Weights of a small model that predicts height in the pile at each pixel: trained on dead-leaves pictures: piles of overlapping shapes, 72500 training examples.
Rows from block 3 of a small model that predicts height in the pile at each pixel, named by matrix and row number. Rows with one number belong to one channel. Each number is 500 + 40 x the weight over its row's rms, rounded and kept within 0 to 999. All counts start at 0. Numbers have three digits each. After the name is the row's rms in percent of the matrix's.
After each channel's rows are labels from the 100 images, of 14848, where the channel reaches its highest value: "top examples" is what is common among them. Only what is clearly more common there than usual is listed. The data: dead-leaves pictures: piles of overlapping shapes.
# convs1: 3x3 conv (model.enc.1.1.convs.1.weight, 64x64x3x3, standardized in use, each kernel summed), inputs 0-63
# convs2: expand pointwise conv (model.enc.1.1.convs.2.weight, 128x64x1x1, standardized in use, transposed), outputs 0-127

convs1.16 117:524482475508464454479480562501502495481504430570606542512522486488475557482435518538505457494492525536493525504537475492490462470436470576447518468597539543465456416519487434521554504549471506
convs2.16 103:480514496521563549492504471523548543508501542557555470567459454508494517518495517482502475528466465552518484483501508492554476475473515464467533554509452480488526504529538571520432499537463548479497466501492442467568520556497498559544538457466502584441512486521456477529516433484555543506524465540472563509538567531510411531491525454402594454560548419565446482511481550559525531505408
top examples: large pieces

convs1.1 103:440540498511477463557528483552488462500523561456530461459542448472504496437467501478592566474537445503452546430525548545458469539493479462578476459531511536509509495539528508497452566432453512
convs2.1 093:497443529485546454474497488515467530442515478415492523519495539565521494531527562496477563450442490471473513496635467539474494503513554494552506451499508578469530572551485472455479497527446498474511489465505521487452511531484493460399429531466527449555476491520498483406526472536479447545508538456471448416451536514522531564534461522546455473554490520501584480551547481443502449517524
top examples: large pieces

convs1.26 108:448507509541537478530524534516546513501430526522480520377520433436594552501499391470486509507472531544483487472441494528545476501530537515547459476534459491505562517461549500479513488540489446
convs2.26 115:506476511533522461494531612475509510498523533488459554451524547480505474551511397512494498474492497498566496449492508492540438508590486416471507515571521496494505477481536488498525495612533444521501550525501543572564508507463488558519514432463473529513484506542504464477465519449509494542475578569500502452494503567514437535557487485525442506457413494483537506487403450451506499562580
top examples: flower

convs1.12 095:458455613481502530542507531532457509514478508476471541490537490474526435507447483463591562521496502477472564488461508451540449458536495432567529480549437514548532478487534523471518527422453467
convs2.12 097:483489497451532453499451515511479508495478531436466504459531522500467518543533518488497528522569508419522528481494531458492467580501536525526483456519415483516506551529495422398455456528474488557430542468426514451501496531434465554511463435524494573572521464572497610502453502542458519463507517538488436422527483474446479456473466475543536522506494448569481519515522418463512518542458
top examples: large pieces

convs1.52 091:481522494539455457452470498474512461522517526448531495459510510570524557455536513595477387474485403519500486543463549560593551453478497500485479552466476542462487529502524451494498503542524495
convs2.52 101:507560488482584562523578471513523527509469448500522512484429473443533499457539489509521493460543460495447477522478467563482524470474519542459519511489492449507460453509458414459517568425519465523446493496450497494465497486534454567507502517536513480491507465467436601475496489497528476497521467502526436510526501385448421467510458427411521564410491562544518549482511569512474501526468
top examples: large pieces; ring

convs1.11 078:541552440520456436545497508509447486495598476488524531453495487506595509453531441523485414502536552473476501484500562495438525507511445457456463521502477499511586463492503460542505473576552513
convs2.11 090:504563509486450523464467491517494489451497503475470512506481470489520557490470506509493565522516455540528535387469552582522464442448500517501498622535552547461482478478530544523537522541499544492504425483566448508486472444418527459499482540473497578563456431436488493444532513462514490441447571484594578507488505451543550483540422475535455508468552495494483479496473490463484466486487
top examples: mixed sizes

convs1.13 086:446542490493479417468458582606520569515477463489507491439512488484536493501514465461531526510553537506542509490487525523507451531571521558432431514492467564529508511497479510485464473504394455
convs2.13 104:527550455559488493487498426547538487466440503560510553436502520556495514512544542515505463488504443452496553552477480395492531416479539428600497455514446538522511526553491522515419492405537508521396513474497529485512461497511470423574455451507497446543507530460473462491540490521551520563503503449481495517504512485527527514480517561506494431517523543464543440480560467513505475465557
top examples: shaded

convs1.6 094:544479468488469536511558446547429466519572509460544507532530474471558520511485447494526463530482400515468466534455493519470512619506477499490472512449458458575567495465516578472500497511514465
convs2.6 099:477444498519435508502423568464537506479460505436469525446525522576523444466555466490499521532442481547510577540547498482527427533507539541543461553509533515529505553525549511478529484472475441492531467489564517485536497557510583459520500563501519470516530448473463492464561440495443428483486526488455483456484460496545493520468470531591477514545447492442616499587467495444463538492469
top examples: flower

convs1.37 101:515517533491493462496557577504499511552452483522506620468585462558520489507537478443476455475497478474502454465498503453507516490476571486410490480486502464493474452464534464517612520474564488
convs2.37 107:499489504458523441499504505465522509419468567512481496564535503492515501485501506495504477455486439448455467565457539483512496514530438475494531460547527480493565483472521468531475488485519535518483469490419508521460464494427484515591515482556440523496499468471555471606466481551541531505446409550529448490493427552459467399516565511462528524533512510567518622445535504535499532425497
top examples: large pieces; ring

convs1.51 069:503527463554500460490484591511543467586555503474456584508463497537451444479465477392560499518482513596537498488492543503527508482540494544469436494462453476552543497479515461458497483482491459
convs2.51 108:516525507488421452509479380512498498537525436490539535518484427460499535478469493492488477495523568507510501553471402542487483461538463520446520487448495526444519553563402552574486495518475458462484486476501432443542488494550499488474527561498553517512501516512525450418501461494566500535531543526519554623443500419520519465523498570524506485489473499473526524413527456507479499459534
top examples: shaded; small pieces

convs1.7 093:501486481550426523513493485508493493576501517540570531523511515462554515481470540459576455399501443525550513511415543536482531483452461508501492491531515518422482540557477454400478499476545515
convs2.7 108:442512417544490425491500482563480484518498553408483488473552536458465428493525514479489542536510502458486504543417474514491519505491501531558475451508454440461614468524539465508458498530485501577524476490497564448462522499467496524518496520506510498493463517487461480569448540473479371463526451462477465507563488495539479501512476469461494506507474500513463610515452484595493521401453
top examples: large pieces; shaded

convs1.34 101:487541521438469497549555481546514505543537499538498520504508453482490508449486487455545599439538579419454523471467497466449449448495529481504455513527508573567521504484542454524512487395524492
convs2.34 097:488418515539511535476522484479509488472457475445460466556472470494494540489549530511492430465469504527486542474523499470460590514474442524453542479495399550521496457500492517405497535497441550536471475514463444449443512464508459467526516476430484472518486484562507540523502595533467533493467436439496523557585561516578470456483478409526533544508508491564515518530541499495519405565484
top examples: large pieces

convs1.57 084:485493441538437451525486447500517475608498556512556539494480508474532522452498527564517448421563506488457440489507542523483502416506489474491519516550552521503507501461452459528515555533411549
convs2.57 106:495460458557512516523546519462481460514501500555515478504514528492487535486571505522507536522487488576464453520474381444508551507507476500501491432455521476512516545449547478475478481423465505572502488508489446473500502537542512523440496531555491395473561513468478453494571549526539563570500484414510434516509517568514493512517442485604460495517495537535481576560522473610469451496504
top examples: large pieces

convs1.35 097:469502489495535409508506520547506530546443439497505473407482482564464455526522371533470484553536498588549503525467549528508471474565507469504525540434489499480540520485514481529516510522440515
convs2.35 098:429527584477448528538509519503500526465454495490481525547532510549471489466541511503508379511505458445477510549437529498476478450493528481510509489538518520528431498424451565480532507498449572455504442504553525493500485546465535486521442477514476495498573577564529554558482489467576485495555557433486494458557571417520473509534459479492537514504575527498485448486553483565555473573515
top examples: large pieces